Rows from block 2 of a small image classifier, named by matrix and row number. Rows with one number belong to one neuron. Each number is 128 + 32 x the weight over its row's rms, rounded and kept within 0 to 255. All counts start at 0. After the name is the row's rms in percent of the matrix's.
After each neuron's rows are labels from the 100 images, of 14976, where the neuron reaches its highest value: "patch colour" is the nearest of a few named colours to the mean colour under the peak; "top examples" is what is common among them. Only what is clearly more common there than usual is listed. The data: histories of elementary cellular automata, time running down. In brackets: how many of the 100.
# fc1: MLP up (model.blocks.2.mlp.fc1.weight, 2304x384), inputs 0-63
# fc2: MLP down (model.blocks.2.mlp.fc2.weight, 384x2304, transposed), outputs 0-63

fc1.257 105 [ 85 151 110 157 136  88 118 146 251 153 109 161 141  88 128 122 181 129 141  94 143 124  40  75 116 106 115 150 200 160 121 130 149 113 105 147 117 100 127 164  78  94  58 109 115 146 123 111 111 116 110 116  80 160 127 137 103  38 117 151  82 106  99  80]
fc2.257 106 [ 94 120  70 158 192 134  71 144 198 128 222 150 121 101 110 172 106 155 153 206  65 111 129 134 200 180 160  89 147 202 131 106 143 112 172 114 124 127 121 119 153 131 118 133 126 146 137 168 117 120 100 190 107 130 186  87  99  76 172 133  76 108 149 134]
patch colour: black (83)
top examples: large cells (74)

fc1.213 110 [142 121 102 103 133 135 208  95 191 154 113  93  62 107  87  74 136 168 124 141 105  92 134 113 117  94 139 152 115 107 119 137  88 146 166 106 101 111 133  48 124 165  88 172  99 138  81 159 152  84 149 112 135 126  83 113  95 146 102 109  68 136 135 132]
fc2.213 107 [162 153 139 108 140 164 157 100 112 165  99 164 129  72 151 129 128 122 130 101 139 158 146 198 118  75 157 126  66 143 125 136  88 180 132 123  90 128 160 118  80 123 137  59 121 154 159 122 147 128 116 131 147 181 182 144 155 166  95 153 117 148 115 102]
patch colour: black (48)
top examples: 010 turns on (100)

fc1.238 092 [ 94 154 156 190 152 121 107 139 178 153 106 159 147 101 106 154 169 116  60 105 165 110 101  91 139 107 143 156 141 128 115 130 159 160 113 195 119 143 112 186 113  83 167 127 128 117 148 190 169 159 160 111 132 116 117 102 138 152 147 132  91 134 114 131]
fc2.238 090 [128 142 110 155 143  83 130 147  75 156 156 169  80  56 116 136 136 112 146  83  75  79  76  90  62 115 213  89 126 176 119 135 169  80 174 118 119 123 147 100  62 157  80 100 152 177 141 127 156 129 117  90 127 145 168 175  71  95 136 180 123  87 144  73]
patch colour: black (74)
top examples: 001 turns on (89)

fc1.262 107 [123 135  95 139 136 120 170 159 193 112 102 150 172  85 165 180  88 152 128 115 144 146  74 130 100 124 190 158 116  82  84 121 143 154 139 142 117 155 150 112 103 128 134 158 122 127 119  77  93 140 118 111  52  96  73  68 126 163 152 123 139 181  81 124]
fc2.262 102 [110  81 173 132 129  88  95 136  97 156 141 174 109 112 143 121 100 136 164 104  59 162  55  78 150 143 115  69 120 182  95 132 160 108  63 161 171  81 127  82 146 134 138 100  92 151 109 159 151 119 138 154 117 105 171 129 112 103 171 136 191  70 175 159]
patch colour: black (42)
top examples: 001 turns on (87); large cells (81)

fc1.714 106 [132 164 124 177  44 155 110  60 141 120 163 178  72 153 106 178 175 154 135 140 175 119  56  90 140 102  92 117 181 148 110  88 118  90 123 157 103 143 120  85 119 127 132 129 156 138 191 149 122  91 183  91 143 138 114 126 134 116 114 217 112 132 159  95]
fc2.714 112 [104 147 181 186 135 148  86 137 115 142 151 136 106 107 142 159  90 152 164 124  56 109 104 149  64 176 125 130 123 167 157 128 163 117 176 121  97 141 121 176 110 110 145  74 120 120 162 165 114 117 113 139 159 141 172 119 136 120 147 100  94  41 122 109]
patch colour: black (73)
top examples: 111 turns on (88); 110 turns on (84); 011 turns on (82)

fc1.469 096 [117  92 121 103 134 102 145 173 101 184  84 125 193 130 143 154 119 127  87 125 122 145 147  95  81 164 128 141 136 116 168  89  77 119 103 128 117 147 100 193  94 150 167 130 116 122 132 117  76 122  98  71 169 142 111 120 143 138 127  85 130 130 112 103]
fc2.469 097 [113 146  80 114 143 132  80 113 119 101 145 115 109 119 116  77 156 147 102 168 139 127  63 134  87 129 221 137 121 170 150  85 163 138 129 130 142 173 125 177 110  85  94 105  89  95 152 125 126 151 113  85 196 208  87  98 127 143 107 104  60 102 149 129]
patch colour: white (55)
top examples: 111 turns on (100); dense start (65)

fc1.712 102 [130 131 131 110 139  90  67 126 177 177 159 171 151 136 147 217 165 106 151 104 104 129 117 110 144 154  96 101 127 107 100 127  58 118 107 106 161  58  82 105 114  77  85 142 143 147 172 133 127 136 180 130 106 122 106  64  99 116 117 136 144 110 165 139]
fc2.712 101 [ 98  97  56 147 132 137 108 148 172 105  99  34  81  56 144 108 148 201  64 166 177 135  98 188 149  41 116 117 154 190 106 127 159 124  54 118 120 134 141 207 112 118 139  84 123  64 150  93  34 123 161  94 122 169 162 109 127 116 135  87  51 111 117 175]
patch colour: white (29)
top examples: 111 turns on (98); large cells (73); dense start (65)

fc1.695 106 [112  85 121 100 137 176 141 162 189 141  98 194 153 136  78 134 156 120 132  83 106 144  94 125 141 135 139  93 113  85 126 107 181 132 146  95 148 183 157 110  79 155  76 161  99  67 115 110 155 148 133  57 130 156 138 102 182 166 136 127 157 168  85 144]
fc2.695 108 [149 153 146 153 158 103  78 165 156  83 147 152 142  93 216 128  92 166 167 146 134 199 132 112 191 136 121 103 119 136 140  84 139 126 140 162 169 114 112 153 133 155 118 115  60  88 125 126 130 109 124 184 119 115 141 141  86 152 178 140 198 158 107 138]
patch colour: black (48)
top examples: 001 turns on (100); 110 turns on (95); 011 turns on (90); 010 turns on (79)

fc1.349 116 [126 111  52 144  20  65 113 125 186 130 108  82 137 166  82 152 162 132 118 104 134 110 147 137 153 116 141 137 143 144  96 145  93  93 111 123 137 136  74 164 141 134 156 152 136 145 105 152 132 104 127 170  82 151 109 142 122 117 131 113 117 129 116 134]
fc2.349 115 [209  99 143 108 114 139 142 141 135 150 109 145 130 127  95  82 125 100 122 102  97 168 110 165 144 167 168 173 144  76 126 125 101 125 125  93 156 164 128 128 110 125 139 147 220 127 148  92 119 185 112 123 146 123 128 113 102 163 128  84 119 154 120 125]
patch colour: white (38)
top examples: 011 turns on (97); 110 turns on (95); 111 turns on (94); 100 turns on (86)

fc1.496 102 [ 68 180 140 216 109  79 129 173 143 149 144 141  68  95 121 154 193 144 139 146 157 104 105 141 101 137 160 113  91 136 132 173 123 125 146 124 124 173 120 112  92 127 152 101 134 145 141 158 120  55 164  89 118  51 123 148 155 177 107 173 135 119 136 109]
fc2.496 104 [171 125 103 125  68 120  77 108 100 173 176 138 126 106 169 140 211 113 143 138 137 118 160 137 164  94 165 149 154 108 111 124 138 134 122 146 122 153 117 166  95 119 173 148 130 134 114  76 165 157 120 114 129 183 132 112 114 214 123 122 145 124 121  73]
patch colour: black (37)
top examples: 100 turns on (95)

fc1.649 106 [121 151 123 118  89 134 101 125 213  83  89  69 115  85  71 170 149 124 105 133 104 119 104 117 116 118 162 133 173 129  93 229 146 187 109 114 132  77 183  41 118 141 107  85 120  98 153 169  95 143 138 142 119  87 119 166 127 104 130 135 129  37 146 143]
fc2.649 104 [ 86 118 139  95 146 161  80 135 101  91  63 141 203 126 155 127 113 106 132 100  87 102 135 101  76 135 136 146 124 100 159 130 138 129 178 117 143 123 133 135 167 150  84  74 130 128  83 117 125 115 106 124 140 131 123 131  90 111 128 128 120 101  81  64]
patch colour: black (51)
top examples: 100 turns on (99); 110 turns on (84); sparse start (62)

fc1.375 096 [138  90  93 110 109 107 130 107 134 179 100 100  82 192 128 222  45 119 112 114 125 174 149 121 119 174 156 129 141 102 147 142  79 152  75 117 129  25  93 116 107 172 148  95 132 131 152 160 108  76 142 160 137 160 179 152 105 114 101 138 131 113 100 102]
fc2.375 101 [ 91  82  59 165  74 150  55 128 133 121 107  81  84  84 140 130 144 132 110 135 129 125 116 168 104  89 167 172 165 188 129 106 141 115 156 140 179  94 119 181  96 119 105 109 108 122 129 116  36 128 117  64 170 244 141 109 125  40 134 152  72 125 128 157]
patch colour: white (35)
top examples: 111 turns on (100); dense start (78)

fc1.542 101 [137 101 104 113 128 122  63 124 133  99 134 123 146  79 116 114 171 158 114 134 108  89 142 184 154 111 116 171 130 102 155 136 156 111  94 173 126 144 111 127 138 151 132  89  92  87 112 110 140  71 213 160 128 100 126 115  75 119  90  97 131 146 168 125]
fc2.542 101 [176  81 120  86 169 110 117 126  77 165  97 146 170 144 117 141 117 112 117 174 161 152 124 192 116 198  94 161 145  71 115 135 161 137 144  80  88 136 117 151 131 128 108 140 167 174 129 104 122 157 116 101 130 131 136  87 134 152 153 150  87  93  96 114]
patch colour: black (43)
top examples: 010 turns on (89); large cells (77)

fc1.389 101 [ 92 174 139 127 129 106 128 139 247  81 144 128 137 135 141 152 151 144  95 140  86 101  82  69 116  66 120 160 138 140 137  77 121 171 113  86 101 119 177  65 132 127 132 124 123 146 180 132  86 153  77 130 142 171 145 113 132  70 161 157 174  90 111  74]
fc2.389 108 [ 81  89 123 135 160 115 140  98 156  89 110 141 184 120 126 152 143 153 134 156  99 115  92 104 137 198  60 125 109  90 161 106 155 132 173 117 102 125 222 113 109  88 145 168 140 115 161 173 158 135 121 130 124 106 116 125  55 163 107 126  88 129 134 155]
patch colour: black (55)
top examples: 100 turns on (94); large cells (72)

fc1.438 110 [132 112 164 171 214 124 229 124 196 145  96 161  57 134 143  82 153 163 121 178  94 118  71  84  84 153 152 153 143 128 132 121  89 111  27  73 118 143  60  60  54 135 110 175 124 121  66  98 190 100  91 112 117  69  99  69 146 167 128 125  84  98 124 146]
fc2.438 106 [173 144 153  72 138 119 190 152  57 187 113 165 112 105 137 133 118 128 110  91 126 119 142 177 142  62 148 140  91 139 183 149 101 161 103 134 137 146  88  98 103 107 162 121 145 124 151 137 126  82 105 146 120 202 114 168 141 160  90 161  84 140 148 124]
patch colour: black (72)
top examples: 010 turns on (100)

fc1.205 091 [ 81 119 135 128 103 114 144 123 133 119 129 181 177 164 168 152  82 175 132 101 130 134 143  85  75  97 132 129 152 120  98 172 128 132 115 191  98 152 102  67 175  97 130  92 166  94  92  82 114 150 164 121 119  94 129 190 117  92 151 141 111 102 140 150]
fc2.205 095 [138 125 148 145 105  74 170 131 134 166 136 134 192 125 141 157 121  93 134 138 155 178 101 167 110 185  70 153 124  84  86 148 147 131 120 128  93 159 108 123 182 138 126 154 174  77  92 126 179 164 178 188 116 147 121  61  68 122 114 151 148 114 131  67]
patch colour: white (54)
top examples: 111 turns on (98); dense start (92); 101 turns on (87)

fc1.750 101 [102 106 134 110 164 153  80 180 206 140 118 186 109 176 150 178  71 113 147  92  93  43  82 107 101 138 143 159 165 111 126 125 157 163 128 160  73 130 154 112 127  73 121 169 101 187 111 105 138 223 179 133 127 129 143 162 147 128  95 165 129 117 172 139]
fc2.750 102 [157 127 178 153  86  83 107 154 139 127  83 197 110 149 195 123  89 109  95  29 104 153 124 120 215 143 112  86 134 167 141 114 105 117 132 138 141 157 146 158 150  86 112 137  33  97 127 117 142  77 145 132 150 130 154  51 107 125 176  78 123  94 127 127]
patch colour: black (55)
top examples: 001 turns on (100); 011 turns on (89); 111 turns on (77); sparse start (75)

fc1.557 105 [165 118 160 152 178 102 197 104 150 167  88 117  85 118 178 155 150 138 135 124  95 143 132 134  99 158 134 145  97 119 154 121 146 103 111 154 164 124  75 166 123  55 169 179 105 164 101 162 139 110 114  62  99 151 128  94 132 148 178 107  99 159  96 126]
fc2.557 097 [123 119 160 194 126  97 130 159  67 161 145 181 119 141 104 164 123  87 121 135 119 101 149 145 125  89 117 133 103 103 153 116 125 117 124 128 132  95 110 136 139 113 136  93 158  91 174  62 189  25  80  80 169 194 145 136  97  92 106 108  97 169 155 117]
patch colour: black (39)
top examples: 100 turns on (79)

fc1.170 086 [135  95  72 161 148  97 132 169 134 162 157 182 142 181 162 184 130 141 134 150 146 173 111  64  86 164 110 116 190 109 131 149 104  74  82  93 144  78 119 114 176 144 105 107 118 165 207 150 165 141 134  99 140 151 154  76 129 178 153 129 137  78 160 115]
fc2.170 097 [151  99  80  63 104 149  68 182 169 137 136  78 110  61 117 124 151 139 107 165 138 111 108 125  88  49 122 106 128 187 127  89 155 115 155 138 140 144 154 173 126  73  93 162 138 112 164 116  69 115 142 101 161 208 110 109  88 111  98 138 104 101 113 138]
patch colour: white (47)
top examples: 111 turns on (100); dense start (82); large cells (67)

fc1.144 099 [ 93 142 147 162 145 149  77 145 188  70 103 140 144  76 110 136 140 133 119 135 116 116 101 189 145 182 113 130 127 136 128 133 135 119 127 195 144 150  95 103 155 129  96 104 132  85 157  59  80 106 151  97 113 144 155 121 112 117 168 105 181 153 127 153]
fc2.144 097 [155 101  99 101 189  97  83 140  81 156  58 123 193 114 175 153  80  89 125 157 115 180 127 130 149 176 112 138 131  75 122  96 138 137  93 130 130 119  97 190 138  93  92 140 144 170  77 141 145  89 139 147  95 109 132 148  78 107 174 156 102  52 140 138]
patch colour: black (46)
top examples: large cells (95); 100 turns on (90); 010 turns on (81)

fc1.541 119 [105 111  86 103 129 110  94 148 103 152  90 117 108 112 158 161  84 107  71 168 124  91 130 183 117  79  80 144  92 168 131 133 134 159 125 128  88 191 115  91  71 148 161 141 149  84 121 121 157 122 150 119 146 138 138 145 125 135  61 138 106 138  98  89]
fc2.541 119 [176  84  77  95 169 124 169 191 120 115 118 126  91 124 181 100 142  87 130  83 130 158 163 175 103 149 132  86 155 172 133 163  86 171 115 175 163 130 138 139 119  87 127 153 166 101 153  88 107 118 147 148  50 104  87 107 192 143 141 132 102 101 156 103]
patch colour: white (30)
top examples: 111 turns on (100); 110 turns on (98); 011 turns on (89); 101 turns on (76)

fc1.477 101 [119 146 176 152 133 130 104 121 167 143  95 129 152 136  88 140  99 161  90 131 148 129  75 168 117 147  92 146 152  90 106 144 174 100 121 154 144 136 125 163  60 182  97 123  99 128 157  99 127 191 117  76 165  95 133 175 131 114 126 128 155 115 132 128]
fc2.477 105 [167 140 149 117 136 130 134 103 100 149 103 144  81 139 157 118  96 114 108 109 147 118  91 164 200 173 112 108 128 124 126 194  57 172 115 117 105 127 142 179  80 173 122 175 100 143  73  98 134 126 122 165 156 154 144 126 129 130  73 109 132 133 137  96]
patch colour: black (96)
top examples: 100 turns on (96); sparse start (83); 011 turns on (80)

fc1.108 089 [ 71 120 160 122 103 139 103 109 198 100  96 119 157 101 128 193 172 159 150 105 147 115 101 173 112 130 103 103 102 168 119 227 156 159 179 140 135 148 141  72  99 107  78  48  99 110 196 128 120 143 138 103 139 121 106 176 145 135 195 108 161 102 181 169]
fc2.108 092 [129 131 107 126 164 155  70 131  95 110  50 166 187 141 140  95  82 110 106 116  93 139 112  83  77 155 112 127 121  85 158 143 132 118 107  97 161 146 126 182 168 155  52 129 132 132  73 108 109 152 140 140 119 133 128 128  84  87 144  88 137  65 111 122]
patch colour: black (67)
top examples: 100 turns on (100); 010 turns on (78); 110 turns on (77); 101 turns on (75)

fc1.329 097 [ 72  97 149 122 142 131 120  87 173 105 122 182 105 133 149 107 198 158 111 109 166 110  99 105  79 114 103  63  99 103 116 162 192 135 130 120 177 135 141 123  90 139  98 122 139  67 137 143 133 121 148 169 136 128 102 141 189 164 130  89  98 134 141 167]
fc2.329 100 [156 115 119 148 114 134  91 154 125 116 106 173 140 132 138 112 126 132 124 134 107 173 106 117 196 134 119  94 174  77 120 185 107 132  49  96 189 172  93 200 191 152 125 124 128 119  56  99 130 157 167 161  66 150 180 128 100 141 227  89 127 126  92 137]
patch colour: black (37)
top examples: 001 turns on (100); 100 turns on (95); sparse start (69)

fc1.94 096 [121 127 124 150 143 117 143 155 133 140  85 151 122  99 102 149 167 162 132 167 175  85 126 122 174 130 137 165 162 143  77 111 142 164  78 160 120 141  79 164 108  68 158 147 127 119 123 206 159 178 136 131 129 112 111  97 156 158 133 148  95 131 131 114]
fc2.94 095 [142 161 127 170 105 113 124 129 128 118 141 152 101  66  95 130 167  97 113  69 109 118  51 100  58 135 162  86 145 169  73  96 130  95 171 116 106  87 161 109 111 158 102 125 151 192 147 108 184 110 162 102 174 139 143 180  60 126 139 147 143 132 149  92]
patch colour: black (51)
top examples: 001 turns on (95)

fc1.614 111 [100 139  99 157 116  92 126 139 155 172 145 133 148 124  96 155 124 111  74 149 121 156  28  75 115 137  83 137 166 125 115 181 150 196 133 125  63 119 150  77 119  96 117 159 115 112 130 175 121 160 129 117 111 171 134 162 106  71 146 188 126  93  73  93]
fc2.614 106 [141 110 109 147 155 148 154 110 179 162 189 110  60 118 122 160  81 147 114 139  43 172  60 117 141 167 169  90 132 174 101 123 144 125 102  92  88  91 136 152  72 239 176 137  88 127 146 172 108 107  87 152  84 139 136 132 131 118 141 147 156  46  89 185]
patch colour: black (50)
top examples: large cells (80)